A small audio embedding model, trained from scratch.
Data: trained on struck, bounced, scraped and rolled objects made by modal synthesis, 78125 training examples, 42.3 epochs.
Rows from block 6 of a small audio embedding model, named by matrix and row number. Rows with one number belong to one channel. Each number is 50 + 12 x the weight over its row's rms, rounded and kept within 0 to 99. All counts start at 0.
Before each channel's rows are labels from the 100 clips, of 14848, where the channel reaches its highest value: "top examples" is what is common among them. Only what is clearly more common there than usual is listed. The data: struck, bounced, scraped and rolled objects made by modal synthesis. In brackets: how many of the 100.
# convs1: grouped (4 groups) 3x3 conv, stride 2 (model.blocks.6.convs.1.weight, 256x64x3x3, each kernel summed), inputs within the group 0-63
# convs2: expand pointwise conv (model.blocks.6.convs.2.weight, 512x256x1x1, transposed), outputs 0-102

top examples: striker: soft (100)
convs1.37:62 52 45 25 54 29 59 55 38 52 54 32 60 39 55 35 30 32 40 39 46 35 53 52 50 57 29 43 48 35 48 25 53 33 43 68 43 59 56 51 47 46 38 50 38 52 62 37 49 26 30 55 34 25 47 48 57 40 37 48 54 47 28 41
convs2.37:54 63 45 53 46 45 41 51 37 53 38 32 45 49 54 45 32 39 39 28 52 49 52 56 52 53 45 47 34 48 62 33 34 38 51 54 48 64 40 49 32 35 57 40 60 50 45 44 52 63 33 37 53 32 41 44 42 55 41 38 57 32 31 13 40 46 42 62 43 50 47 34 47 35 33 46 54 31 40 75 52 54 42 36 42 44 67 50 36 34 51 40 41 55 64 52 41 42 47 37 35 51 54

top examples: repeated hits (65); muffled (low-pass) (61)
convs1.148:29 23 55 50 45 25 54 37 56 47 53 34 31 53 55 28 53 53 45 50 48 32 54 56 56 39 29 53 28 36 54 49 57 54 52 56 35 50 23 53 54 54 43 22 58 48 50 56 56 57 27 53 35 45 26 57 56 54 31 57 33 49 56 48
convs2.148:40 44 54 49 57 51 37 58 46 56 46 24 36 24 50 42 32 48 14 54 54 47 46 63 52 35 52 33 36 53 42 46 60 35 46 63 55 39 26 60 32 33 46 32 50 43 43 31 62 52 44 31 37 45 50 47 47 47 48 11 50 45 41 44 53 48 34 50 53 59 40 22 51 34 43 38 52 24 50 44 38 56 32 54 52 44 57 56 36 48 40 43 41 56 39 43 41 54 47 42 43 44 51

top examples: repeated hits (51); membrane (49)
convs1.20:51 56 55 49 66 48 77 64 50 61 55 50 79 59 65 53 48 56 56 52 52 54 58 78 33 67 45 63 69 52 60 47 66 49 54 62 31 76 66 60 71 58 53 57 39 77 58 60 49 46 44 48 49 53 55 70 60 47 44 62 64 50 53 55
convs2.20:56 58 31 78 35 50 57 50 42 53 59 57 57 61 35 69 54 63 63 42 40 57 61 62 51 52 46 43 60 53 64 39 30 48 45 38 53 56 49 48 44 50 42 42 72 51 49 62 41 63 57 51 64 50 60 35 63 47 60 65 41 60 56 41 57 53 60 67 69 47 48 45 54 53 58 55 49 39 60 84 53 69 66 39 46 51 74 49 42 56 59 48 71 48 71 60 37 44 33 33 37 63 34

top examples: striker: soft (100); repeated hits (52)
convs1.144:25 29 38 60 45 27 39 42 53 33 43 36 30 42 61 34 41 61 35 48 45 31 37 47 55 51 35 42 38 37 52 53 54 38 37 50 40 56 24 40 45 57 54 22 53 38 53 57 47 55 29 55 52 35 35 54 48 63 32 51 36 38 54 55
convs2.144:46 43 62 57 62 47 28 47 26 51 35 37 43 45 70 34 33 46 30 45 66 49 49 42 42 41 27 49 37 40 42 34 37 33 54 55 54 47 44 46 29 38 67 36 51 40 42 44 46 60 34 34 46 30 39 29 41 54 41 26 66 33 26 31 39 40 39 51 31 44 39 22 41 37 30 46 60 26 38 52 45 62 38 48 55 36 52 50 42 41 46 40 45 57 48 44 21 51 57 55 38 44 69

top examples: striker: soft (100); repeated hits (53); muffled (low-pass) (49)
convs1.140:32 23 57 55 46 22 57 39 60 48 48 37 32 53 58 27 53 57 48 52 51 38 50 55 57 42 27 49 29 38 56 50 60 55 54 56 36 53 23 53 48 57 41 22 59 47 46 57 54 59 29 56 40 47 25 58 58 58 31 58 36 49 53 56
convs2.140:45 46 62 49 60 54 41 54 49 70 45 26 30 21 57 52 34 48 21 52 65 51 50 73 46 37 53 32 39 55 42 53 54 36 54 57 54 39 24 57 36 34 45 31 54 45 45 25 59 55 45 35 40 47 50 51 47 44 44 13 59 48 39 49 52 48 38 48 57 56 42 21 47 35 41 41 59 28 50 51 36 57 36 53 54 42 53 51 38 49 43 48 44 65 48 47 47 55 43 39 47 44 59

top examples: one hit (41)
convs1.238:45 58 61 31 47 48 51 59 30 44 46 45 28 52 38 40 43 37 38 27 53 45 52 30 35 30 32 47 34 31 67 44 48 53 48 37 52 44 29 31 55 57 48 56 50 36 36 63 49 50 52 30 51 53 25 55 46 51 60 52 60 25 29 57
convs2.238:29 51 37 51 53 43 55 58 37 34 48 43 71 39 39 48 36 53 38 36 51 66 73 50 51 42 53 45 44 50 73 45 58 40 38 67 55 50 50 58 28 69 41 23 53 56 61 43 79 50 36 47 65 41 46 51 51 52 53 49 45 46 40 51 42 59 43 57 50 58 34 42 53 43 45 64 62 40 55 63 77 56 51 35 55 54 61 51 26 57 59 34 54 40 63 27 29 45 35 38 46 68 31

top examples: thin (high-pass) (100)
convs1.87:65 51 51 43 58 22 35 22 59 41 62 38 63 51 46 46 66 35 30 42 51 56 41 45 61 54 35 39 57 44 47 44 66 36 37 53 44 43 68 53 62 51 30 47 52 48 52 40 28 46 49 53 46 53 30 67 62 55 25 44 33 65 51 73
convs2.87:50 25 43 41 38 54 68 57 50 39 49 47 58 50 45 46 77 55 63 31 42 78 75 39 60 48 58 53 82 60 38 54 48 60 35 56 52 53 39 57 51 26 42 63 56 66 79 53 59 50 52 63 71 60 44 57 46 42 51 60 39 56 49 44 39 66 73 44 48 57 69 53 58 59 51 99 44 56 48 40 53 66 71 37 48 60 57 53 53 52 85 57 48 40 66 46 56 47 44 38 58 72 46

top examples: small (64); clamped rod (44)
convs1.95:41 64 60 61 20 50 44 54 42 62 39 60 49 39 43 48 43 45 48 53 47 47 59 55 41 52 45 41 45 44 47 41 45 31 46 56 31 42 69 65 45 24 52 61 23 60 43 38 37 31 43 62 34 45 44 42 31 45 54 64 36 51 16 33
convs2.95:64 48 62 41 62 32 53 27 62 44 49 65 53 65 63 60 55 43 59 59 57 40 45 46 33 37 41 67 46 33 35 43 41 60 45 20 23 59 58 29 64 54 57 69 29 44 43 62 29 18 48 54 39 55 51 36 53 57 43 59 65 46 53 48 57 54 45 30 44 29 40 49 37 61 51 47 59 59 50 40 50 36 46 59 34 45 32 32 66 34 43 54 44 47 41 71 52 56 59 70 49 44 60

top examples: thin (high-pass) (100)
convs1.7:57 57 61 57 57 55 64 51 32 48 39 55 66 48 51 40 68 55 56 43 62 45 51 52 00 60 57 37 46 41 47 63 29 45 62 33 47 63 63 48 49 38 44 67 49 52 33 53 47 61 48 33 56 60 69 48 36 51 69 55 53 58 52 66
convs2.7:49 41 31 41 35 56 55 51 25 42 42 42 58 50 34 49 69 43 64 32 39 64 70 51 51 58 38 55 73 48 42 48 38 34 41 48 57 47 27 48 39 25 27 54 71 64 76 51 51 56 41 33 70 59 43 50 44 25 45 60 35 44 43 44 39 39 71 45 44 48 68 42 45 28 44 81 36 46 39 49 62 53 63 36 53 39 70 46 33 48 74 35 42 39 67 49 53 43 31 36 46 66 35

top examples: striker: soft (100)
convs1.45:41 45 62 34 43 39 45 47 46 53 69 44 38 55 37 52 58 61 67 53 64 52 44 51 29 40 36 41 59 45 64 37 62 40 67 67 45 44 48 59 44 59 48 72 52 50 71 50 58 38 27 53 35 48 80 48 57 58 14 48 40 61 39 61
convs2.45:65 66 33 53 34 49 49 50 42 42 47 49 56 51 43 42 64 41 58 31 41 50 41 39 62 62 42 66 64 49 49 36 37 66 39 53 56 89 49 44 45 45 65 44 70 44 31 50 49 58 36 59 72 41 45 47 49 67 56 64 44 47 37 29 42 57 59 62 56 43 65 64 63 61 45 63 57 57 43 58 69 31 64 31 48 54 56 58 40 50 65 45 52 39 71 61 67 38 46 41 45 38 43

top examples: striker: soft (100); repeated hits (52)
convs1.204:63 52 49 58 43 24 23 34 57 28 61 58 57 55 58 61 47 44 48 57 44 60 36 56 55 54 33 40 43 58 54 49 50 38 27 44 28 36 57 56 52 54 37 51 36 56 55 44 21 36 44 57 25 58 47 28 33 59 47 27 50 50 56 58
convs2.204:46 54 53 45 50 57 47 55 47 74 44 27 42 30 55 46 39 42 34 35 67 49 43 72 52 30 53 43 45 56 56 42 48 42 59 57 56 50 19 58 26 54 46 35 53 43 40 31 60 55 38 40 51 40 42 54 45 49 51 33 60 44 38 38 43 50 44 56 57 56 45 21 56 34 41 46 60 25 45 66 48 73 42 45 56 47 58 58 33 48 47 43 42 76 57 38 46 41 39 31 44 37 53

top examples: thin (high-pass) (99); clamped rod (29)
convs1.75:55 53 48 52 51 20 33 22 53 51 55 39 53 59 54 53 55 34 32 47 55 59 39 49 60 59 36 43 51 47 44 54 60 44 39 48 37 40 69 55 64 51 33 46 44 44 58 35 27 54 47 48 52 55 27 75 68 60 25 42 28 66 48 65
convs2.75:49 38 42 42 41 58 62 53 34 38 43 47 66 53 43 47 77 46 64 31 38 70 72 39 58 56 41 58 81 50 41 47 44 53 33 54 54 59 40 52 43 32 44 55 61 64 72 52 54 57 47 53 74 60 40 55 45 47 41 61 39 50 46 44 39 53 74 47 38 52 72 54 56 48 48 88 47 55 47 43 64 71 72 32 53 51 69 55 38 55 86 45 49 38 67 46 49 40 48 44 48 68 41

top examples: large (71); membrane (51); repeated hits (51)
convs1.63:50 56 51 54 66 49 79 66 49 60 47 54 84 50 67 47 49 58 53 49 52 55 60 79 37 69 51 63 72 50 55 53 58 53 52 60 35 80 65 59 68 47 51 52 41 77 51 62 49 51 49 44 54 57 53 68 63 49 45 62 66 49 55 51
convs2.63:69 57 32 85 39 52 58 46 40 53 54 50 49 57 37 74 51 58 60 53 42 61 60 64 44 53 42 40 65 46 63 44 29 42 50 36 59 48 43 43 54 53 36 50 59 57 58 57 38 56 54 43 69 55 58 35 62 37 61 56 43 52 54 44 57 46 64 60 66 42 61 48 48 45 55 64 48 48 56 83 37 72 67 40 40 44 68 46 47 47 58 47 69 49 77 67 32 47 30 32 47 65 33

top examples: rubber-like damping (36); thin (high-pass) (33); clipping (25); text has "clipped" (25)
convs1.40:35 45 46 53 49 44 50 54 60 59 51 52 59 71 45 70 64 59 50 77 67 55 47 61 33 45 35 45 42 51 35 53 33 45 46 41 23 50 43 64 55 63 72 75 62 59 46 43 63 44 41 27 41 61 71 62 34 60 44 65 46 66 50 45
convs2.40:40 42 41 47 37 57 56 59 63 43 67 47 52 50 42 55 63 60 58 44 40 83 77 46 66 43 70 34 67 70 53 76 62 63 41 42 56 37 46 55 55 42 37 54 62 56 53 47 47 58 58 61 72 65 60 80 58 28 55 50 45 64 54 60 59 71 65 63 54 65 61 47 69 61 58 69 46 47 54 60 46 63 85 48 64 74 68 65 53 65 75 59 52 39 50 38 70 53 43 35 58 72 41

top examples: clamped rod (50); thin (high-pass) (45)
convs1.86:50 63 52 54 29 54 53 57 47 53 48 38 56 42 35 41 50 60 58 49 46 48 60 54 49 48 42 38 47 33 45 41 53 33 45 71 44 35 60 62 49 18 58 61 23 57 42 31 33 33 50 63 40 45 51 42 48 32 56 62 22 51 21 32
convs2.86:71 43 63 44 65 33 58 28 60 50 54 61 56 60 61 59 60 55 56 58 58 45 46 46 35 29 44 70 54 36 48 56 45 61 57 29 29 57 59 29 69 62 57 75 30 54 49 60 30 17 54 58 45 62 56 45 59 61 41 59 64 55 56 58 60 45 54 30 46 31 54 60 38 64 54 49 60 65 52 53 49 40 56 57 36 43 33 31 66 41 45 54 54 54 45 79 59 53 62 64 59 47 59

top examples: hard striker (100); bar (30); rumble (29)
convs1.220:20 49 39 44 46 50 47 40 39 54 22 22 36 52 28 44 51 47 47 39 45 22 49 31 24 28 55 44 50 38 55 38 41 52 50 49 49 46 38 39 50 55 52 53 54 26 28 40 51 55 47 37 49 47 53 48 54 25 59 49 45 49 39 46
convs2.220:61 52 54 47 52 55 62 41 63 27 57 63 57 70 36 55 61 50 64 57 47 43 33 34 46 67 48 59 47 40 51 61 48 79 41 39 45 64 71 40 64 57 61 58 45 44 38 61 48 36 62 80 39 60 48 49 45 62 46 59 58 51 63 51 46 71 47 56 39 40 40 77 49 75 58 42 78 49 39 44 53 46 53 52 37 64 46 45 65 39 45 65 44 26 42 57 58 59 47 63 66 35 31

top examples: round plate (32); membrane (31)
convs1.151:34 40 41 44 53 31 41 48 50 28 46 34 23 47 47 34 37 47 25 51 48 21 47 47 46 62 35 54 38 39 43 51 53 38 36 53 36 50 38 40 58 45 70 34 54 50 67 45 50 44 31 48 56 29 36 43 47 43 25 43 31 45 45 46
convs2.151:42 42 45 53 50 38 41 52 38 39 43 48 51 54 52 34 22 47 34 47 49 44 48 41 46 60 35 45 23 40 33 44 43 48 58 65 48 43 54 53 39 28 62 40 44 34 37 53 57 71 41 50 44 33 47 34 45 50 42 31 55 39 37 21 42 57 24 38 26 50 27 35 39 48 43 40 55 42 44 30 40 40 29 39 44 47 37 48 44 43 44 45 34 43 30 37 31 50 55 73 44 37 49

top examples: hard striker (100); thin (high-pass) (38); shape: ring (32)
convs1.211:14 50 48 47 47 49 44 37 45 59 19 16 44 40 32 41 52 50 53 45 45 17 41 37 25 31 52 45 54 44 55 42 45 50 48 51 44 44 45 45 46 50 52 52 51 26 34 39 50 54 50 43 46 44 56 46 51 23 64 47 45 48 45 39
convs2.211:70 59 47 51 41 35 70 36 66 40 61 66 54 63 44 59 55 52 60 55 50 45 45 41 32 62 47 48 45 37 47 58 36 72 57 33 29 57 66 37 67 51 50 73 47 49 49 64 34 37 62 72 41 56 52 41 52 51 41 54 58 44 67 46 54 62 49 47 40 34 44 61 37 70 59 49 65 63 39 52 46 47 50 57 22 55 50 33 73 27 43 73 36 37 50 64 49 61 41 64 67 45 36

top examples: hard striker (100); thin (high-pass) (70); shape: ring (30)
convs1.242:20 56 35 53 50 51 47 38 52 59 21 16 46 43 41 55 35 53 50 49 55 22 38 40 26 32 50 52 54 47 62 29 31 55 52 52 41 47 46 46 54 57 44 54 53 25 39 48 51 48 34 45 46 48 44 44 50 19 57 45 56 47 45 50
convs2.242:68 48 47 44 49 45 72 39 61 48 65 63 52 57 48 64 58 54 56 57 51 50 58 46 27 42 56 48 56 37 44 71 45 62 59 29 41 56 62 41 71 48 42 78 39 71 67 58 37 26 60 61 51 57 62 46 55 49 50 55 58 42 72 56 66 54 65 42 48 37 59 63 27 65 60 54 65 66 38 49 50 51 49 68 40 48 50 26 68 26 46 72 37 45 57 65 49 75 41 64 72 60 45

top examples: thin (high-pass) (100); hard striker (100)
convs1.229:29 57 34 52 52 62 58 49 48 67 27 23 44 56 41 57 34 53 47 48 57 29 51 40 28 34 50 51 52 45 71 30 34 67 64 49 54 55 44 42 70 71 50 53 65 31 35 53 60 56 30 44 58 51 41 54 59 31 59 56 59 49 42 57
convs2.229:60 33 43 50 45 61 59 44 45 40 81 58 49 52 48 65 43 73 48 55 49 52 51 44 46 62 54 38 44 44 48 75 34 51 51 26 55 57 59 44 63 55 47 59 45 57 53 53 41 45 75 55 48 49 84 52 69 46 53 45 58 50 68 64 76 56 57 52 48 43 50 60 44 56 77 53 64 61 59 52 56 51 45 59 47 55 45 47 59 35 51 61 55 41 51 57 44 88 33 60 74 55 41